config = dict(
    model='masked image model',
    train_examples=203450,
    crop_scale_min=0.8,
    mask_ratio=0.6,
    norm='layernorm',
    hidden_act='gelu',
    mlp_ratio=3,
    layers=8,
    learning_rate=0.00082,
    max_precond_dim=1024,
    batch_size=128,
    final_lr_fraction=0.1,
    warmup_steps=2000,
)
Rows from block 2, named by matrix and row number. Rows with one number belong to one neuron. Each number is 500 + 50 x the weight over its row's rms, rounded and kept within 0 to 999. All counts start at 0. Numbers have three digits each. After the name is the row's rms in percent of the matrix's.
# fc1: MLP up (model.blocks.2.mlp.fc1.weight, 1152x384), inputs 192-287
# fc2: MLP down (model.blocks.2.mlp.fc2.weight, 384x1152, transposed), outputs 192-287
fc1.247 099:426480505498475465549528399482448472431569475534457542470519584499530437577468496538478505463511446437453432529452433510501510457470580479459538510529487417515452461579541515447470474486458517486426509460464420471470493432570529458550381463416570424574540473447402486462452532525473530492
fc2.247 095:480486451410476549450392489477576468618399572591519464504481523482495556445547451467457487539490486470472436479471501630463484404419382602507602458476494454508419537499458550584541499535585441537493501501480507524528488485496449620528471553559501485585509528562477517537413462484479436558
fc1.248 095:621597472515397521455452558454490587498507437448533452572532488414484564518437537442530553526553566527488537529495436532513543451511565563460559570512536484567411443491517567457529486463458514412562660536604493442463437577564542547550432610432465579464413456434450568522488493472509503491
fc2.248 080:601589485482507466546535490507459453509518466600471585529569521475522477464582509470485473510496503475341545470410477491486494537499543501520521492510460611455488509485552508442481478557547457550550586435416487492572474451477442489494451426525501603534464542507524512510482513497489483186
fc1.249 103:500469410463518566545424467432435545511453545481517585513402496469573399453444481517449504519418566499497585521566586476474548435488525486454439471539525561489434468562486564459538451532477468441491491500477475479551529499515442545537628506525402511458540441493475503496470521492477421488
fc2.249 102:556500482388469509509508510498479404489508476533546442455548433523515519472494533515489567490499467488474645480533546424491555518491455428458487504509472565514536597506536445523569515442529524467518564524489487521430410437433484510479462531511496502404475500515469485497459548479479617505
fc1.250 084:473565500526525472444507477542517457446474526528445550452501446544556489548477512495452529493541521510486485517436515515449438544492483391505537457476519420475481551411484539493411663568514459538402506521556601522479478546606447526502558548477613602548495484496531473507492497473373445497
fc2.250 105:442523490497499521526509481444510435559510516509458258473474502527557527449472440494525546461544498542534495529507486501461512508418524520524541519504502560454509557445494551558582452534519456494380448509480442477558472520511581448542471512513501592586546508493463514455520437480470431718
fc1.251 094:466532491378458490494503539497573557500557435543493510531520530480471487440525421500474460569503469471437525570488505379455487445512625447536451446453523545524489419444495479517523477533526471536536474488440488457487494463447545461533434433590546489527491477467490531467439547566538507473
fc2.251 101:491477486561515529524486507534468516592443511565516416479513476518493451594473552486496458450445528567559438493523472521458495505553449427505453497523523506519516550506507463489403492493447482439607288507556487495463460512488499412481489605513481453539460569442522350549388546562517468642
fc1.252 121:541516586540511452501530518663486475507509495514528402484602492494549479538518610497503502495478498505476516513533486501537514553521522515467542510523638525457490622515525465442458522544478540459525515518559477560524537503416539380514539510520488529487505480547466564495499487445563404499
fc2.252 098:523544512528552485499530456479522502522509469560468573513411513553601533455479460613475509497515456523520470446440547506558454507540494546537546495476486528480591484520482433493511472536491473559600512566465525528520497499524486518472436499487456499397520480516533554464521472532482697679
fc1.253 100:386402408576512498524476516506577459506443443502500493481474463522471507541583609548512448481502489536555487425533435441456442466558563563473472519515481547470467487505568501472475533484407440510462556542544574482501560526508559488539472495445580578441547482524560477421557545520449502518
fc2.253 106:478447488531478579508490489493476497506370525472484522488448494464517664439568550424421514547553491503489489503482531700522555563571468561564506518475505408604567432550490526475493428455548502508536471534597533544474461434493581548501540434530576472493494413502488460501567515388534486549
fc1.254 104:496602468434429535584506470445465484448575500541477578523492541519604415529460513498507538470488466578510479438487553507444453585477491479548537482476514473541603464431505492414598508558530504543472539559402568615537531465472478501429517477471610490563478552466458513437509524450426483522
fc2.254 099:440542479418565497525460476511411487545449527473427280444516479551563627442447476575534466582511466492503534483483472437387487453490443491553577511533488607504637483535515480512438486584491508497471517550605507447551489497556523388492571507527437511523457469558474527471540490474459447494
fc1.255 096:553497499610486469465313458456488546524417479508439519509468549524503430476497428491532452426458446476553503492504458365531395507480521403530469560512496527475493536470463514531556463498541415528504445486474505474486539580421547502532518540498557520447491462467477493508420568606534559460
fc2.255 097:606536534502458559491477454525514531573460492550465425470593475471500563503533492497521499482467543423527490531480518543594497405449487490516494544471483559408543477573479467490493509478531513458618235502572448470479473556471518439458483437539417393499431444495496464523391489538528455427
fc1.256 104:491465505384457468512503437484457572504471445543502477528585532585432485472424449511519542498507543577493555480437460556456448495453539508540526528534528571460481515384475442503500481492525408517417481512463524487493506545474446573514445464566500584559506551553472481504554451680369499536
fc2.256 094:580474500393480488424566462477527448539469501512625441476406457496572519554520486513589504473526483500511538547540463346458540460497463530472538503538443464497562520483496556452561498530405535449528503503545510500494401523486575512547418567479515492529394494544483487522539498531502507441
fc1.257 107:644397478512438485493449439539622451486504493402474560445489550503584647431537436505419495488495503518540507478492497515464549518467444443490514470531500559492450470330408576521435452464481507506458519478418533452494516434528416484493477508520551391519390583530479443547527497539411590500
fc2.257 096:542468541483519437422495470532462505416436538519465511443575465529468492497526612503551474510516544464365467546532576448564470503422455501489558521674461535446545500447542528500516506480501610425461518568564507490527497519588544568548436489529502491501550497510525516567587567477478500678
fc1.258 102:522471376472425524567536505497471566432502543520606490623503545561494454378523469533466543458488456520455638481602540569512464497503436480507486555507443530527493513486575487535521562417504491436481499530463664573485450573632503472577452417561498539481472424438503526486543505577607577527
fc2.258 101:547454456390492511540336480445434495517543516439456550462464478431556515507507492527465501504523450488460401501515541384376548539525506448512427480501495560507501580490467490494533393467525464577478472513501467496513544544490494407391567577516510432484473545473598559548486403482495497357
fc1.259 097:539541438481448480487661521539485463463492574441491435506499475566361522498556587443496501475463435557418555375552438475415504570525417550472400514477465454446469472572490567487471490467534494541546599446547504445548528555439460519467485491550492421441485425519511447609561481476454507524
fc2.259 097:615436493623495465472450558476549473526494507520503544461490478512427381561514480426457539487479479488535433509527500541417357555471547541492402460476459541543479522475431623546446547420489484460581557527438514476528490518453469533535540522581456505491486455485440524589485587433482467413
fc1.260 104:582544516594509475512575517472511492461564451524541433514565553497501440444525545497463488533506455477469338414478468362515456633416468506559438524463509488584538539532516511534532528422572519416468496471553531454547585469479480440475518488383517368485453518511495495518453469448448469498
fc2.260 106:604542513578547471480414485571530481428393463513516531524464505539535536482508454505497531519450494559522457484530453515636483468557557570466493522490464517477513554494478535520532412545489427591495521504465559514513569523512460517447482624500437559516461631488472494484472506449583544593
fc1.261 094:467508547604498431510544646475529452440522447511543497507523545468540601523500534505470551520550548550476508528461529458589422558639487481539513514501573559524402487415565417517462578514468495501497589601536452564499423481435446542415606448507554540404437447507442524490502470530486506512
fc2.261 093:477476526456497495504503513473505498567467561477497403459492475492466496492492451494445496531544463559449481535493453451509517430546449398469523485429503528530477509505518468521496443507457537523544526536460384484576542522555498488451408561523447573482453509526474536504466520526447338915
fc1.262 108:560606463521524446470500565468519464377514515491460496532465497541480443537470416544478540507475434436476472470496514427603447501533489575515528391513489460567452529501457541478574523562480558511521413451549419457547474507510463402479416576550419429532476394522467550488524478477506349556
fc2.262 098:460531519560447547451551482458525512641442438467520505480463546484460437505540547576490503494510487553476539548483482587611597388520539504481478523448446484514429516559540478611534484520509534541455484452499611484505565476531516565482543517460528372485462511467515474509472486493519620421
fc1.263 104:469561491440572564520544430565456493481565522546424558480439575474457402508477550490463529489434468470488664458518496458476449544490482410452456446481498439629488541582522517494456337536436408539454556479526487608534560486503477513493567455516563489513508424507511543495526548547580494468
fc2.263 105:550397514544485523492479497503467452497497475524537554463492514482438530542570445532471483513540567496544686560493435326564536536504440395564562479594494524569471456521501546446520436444420476444451500459510579545502423560449562478453499520554556422495432540518496476517583490444552456511
fc1.264 111:494538469498535501506585486560522503513580506470485513472571441510624441485551532488541511497509477442496414464480440447496421459485534499554532485473507513598492545434551409508555499418581486436479488488437527439441496554535384496573518546510439481532483411545500508523556503351441468538
fc2.264 107:519534506448511484540613418579551516401510428459535453423514488449492471516594468525520450410521509628464519463462594643507489471584527510447512579433578543514536585423544563500455429504449468458523547578525403558511426470487484632504470542466581571494551643498473560511485480574488539539
fc1.265 096:520469520407444514576634472480514466490502432526606487539482525564514463476519518609480471506479497492476530507437514627486386568471494385472494519462530529498458546527552500618533568481480577535476435484444453530484476504539439551495553529541448505457537505483532504498528553409530557452
fc2.265 100:575545506480506487463447481452464532512512615581502425474587463478508561502526475640472464457512534509520657504453508496473432520423454634520479537465457515557438521461506448505511480472529418512626455482543516464522450517497479491504523482479538532505365493509526480478577500526506532492
fc1.266 108:507493479489456508450524563550467489448428570550494488455380451467471559453434591531495681488470532504513590547508476553501578459457420453566532471452496471559503501514450465541558554488519466585479536540533512545507519451493388527440493448549518559541529536558516424521494554497471561523
fc2.266 100:613545493292436499469479467573579541575579467489481563515415470467493430520422548597437526487418488498522417460488442673480494516498574405438527516506509487538516509489504524565471333572519457495426564528533506488513494510482449432590555536475493526521492551463534474488463505480446498576
fc1.267 099:561526516422436518540493482489526381608490564514422502469486462554509442542500528504467508514598485444433494428506450515439511481556476524451538462520523465427494432460350452521553446425510376587533530466459482422447465432520441586545494409566468427510448565537572551565542469473491616461
fc2.267 098:550526460568488548483504493594460474287444499503524477462491511427433570499483539619520444548467448449561655529515552513422602621573462581588444517496479569476488543495515460428514571515371564398542438471607541510534552509508462523579482557521521437516464615541514452418402442583528469539
fc1.268 099:445471545475519571526509547527575509480438503504502555477479445510500438468535496404460525503537500523475461497451490472487519467532530484399525450513528449475491551424456504485466558403557418518492543575529504482455456496572502507499484515520442527536549555474555379548516567392516542515
fc2.268 091:520535521499515511548537415565601583559497483441479514512539443561529543464476500466533492522448461594575571460488497448516445445478454432556511467505536527524444536542518407502498475557426559484559555419525503527527465526582439400440506494514533542462523494537414553547448456379469487511
fc1.269 101:528652532475497442466567505478486461449498570438497468334534447539488444496502540459539557526433528516519459588474522506414526489537610551538465529484528493460547503351465480452491510396535551513413515540663527568439516507478396513513431459487529537582507487507501445429448465464378538539
fc2.269 095:615594552472460510531520453573569531525514542462524557502453513481569551482511543422556527516432499367650548459454442394454566421492402533489505523496545573416542507553529489468385471511464456540445536521354568496525473540453541438496512464521473454480511495424470551515391463393564514654
fc1.270 101:381545480452545521581436583481506536450457518564495495525551396452508492529574471581382443486552434560478379470563567508524517456539594456484548565453483500498502476484513486570383581529450508550455460439492485583554432481557477545561510418450495538490480441503447541542533467516430536474
fc2.270 101:537534521378479523540486493532479595426489565539455544497495489524562590496436606553474558508507441447565508504472458423454535477533569547579589532496502434459465549576455565482583474558584454341549332521553461492398494547484505435469549492594566605506471568426451509467569491457480479591
fc1.271 096:428559513536554521494515478441451484433564441460477561461434560528534470505491432499521549397435443513360469433526557391476467456368449504522460431460483478456538479488557474552474641537497547487496469513498536519487549543540438443504445509592528557525502560505480469540532648552522591497
fc2.271 099:531487460424502505480441498537537555575366501547516541498502499500501453466463407572482551508455465571605476512472448566437360527468557562481491529545492601451498544432437476549483527493498470440442504504488478459444496456514519445486448514481525672497492450472546535489490452507488543554
fc1.272 103:550446484604492490487468515520451475454485528541489537481504476462552540429498427445521496458486474533497458448502473519538418402497488597466482497580553457497473454464450630559511546502500464548618538536505507535471538525527486535531482588560544472525461519588468525501639516499451456483
fc2.272 107:370540550470470533508557491549498471571505504550404572540526526447564556485546397574483475497456502571490470501437407533543610540514517588524465530528525483420583499466533447508605468494484555582422565548486585484492489537455480558469571526468561455497584521601468500450496399480533543524
fc1.273 099:515473525595571429550544485503482479469564494496444471437482504492504534428502516536481531416579500542616462463442522509488558537518544437438513428522501386448443486509387599565486438484520528436438459482410641478446491499554498518519531509559469594534455575596444453536504523504564372512
fc2.273 098:490533447499521537449529517504451485483462494591460533489539539532479423538444496538540477508552518507467499465542497685517390464512418404408465534619564585441411482429571494494517528512493432537347471531554403472566429547580494446497477480587587622467546451464513513475428595527551623479
fc1.274 097:483550531469434504582446471494481559554513505485530530426480511541502444490468456533502542510567499474501518483503518544439520539636576539429415538502504581533506479464519498439481486442386548490420584479582551492524433545420532624545464462459443422448469547518523482546527507426468498490
fc2.274 098:515507482431489464590529499506478514530468480523431484504511553441489578435512492542595459462511456564521533467521428518447487511444434493519523515537509534506511569515467500520413420499497513396595446537437583496535467504507406465484506544485453594488521496584502564515536562503502394665
fc1.275 093:522478513515468554541499545514499519427509455544559529482516549537516524404517480548565435463587557429436545525483595587530463496521503494483445530467533522481497467487522504508488487484557476550565439484493519453534472590513446476561506529605510443514412510498486490496488485522491487512
fc2.275 093:515473463438521507502344516504538506582506569498473463473460489459505485584503459573555542517446539520489456519511483428403428441481432574459419477436545501443486448495476364514591405543513497443543438441501512494457558467483447454617517517483534441468526467497475514494476484551523478504
fc1.276 094:444576491565489531550442563546504579487475510500531398470431478434520390505415474509518524483475459465501484518479486494466587580484519487516508493531497541488537571503520482603489523461551599459452566460478509565559443494471559398556607577556496473496548503466506520478516526534445508493
fc2.276 101:438611470614527442509546553492462498501510568570506640495465430554557576557491532556426482531453470509527541435446508569452522496499459482523492440436523438488547490553460467527581466519592445573520550503437482490484548522507580531470545438524445481540527540534555532437418512480473537604
fc1.277 102:550761523508535468453510498501535482448445501513570503462503486498500597575549508489461483444517497527567566538495502492581482534521420491534483500481499536481424406474465549487551513507507482436523610519488493472529488430553499509501555509526481474540233446442520563506538507425592576490
fc2.277 097:552473627487476526539490487562501504493457476427565540489497532487555502467457497501509481531548511515521397568450478572491494508470504514455508553478472499491477370471542483515497511553522441546498507545482504448557522548558584547541469451445513496502596476517533494492533435520521475854
fc1.278 098:503385515403548466608487490437481457389549464542440528457531571470603455662517558476461483583426423486527460491477514557529520526436586576535424541486497496557527532457476529540527436543472479473403390561687446507457467544521532547499507622442438457531476479509528506549491474408524543466
fc2.278 094:502447497380478580526488569536556627549520431428445406550466495524578564433500406504536467520481550472569553452528427415558606531404400526517485579507526428552497522521470489508465557505487534508348410545394460512468556477535534453587518425530603507541586587497475477503575551442482440505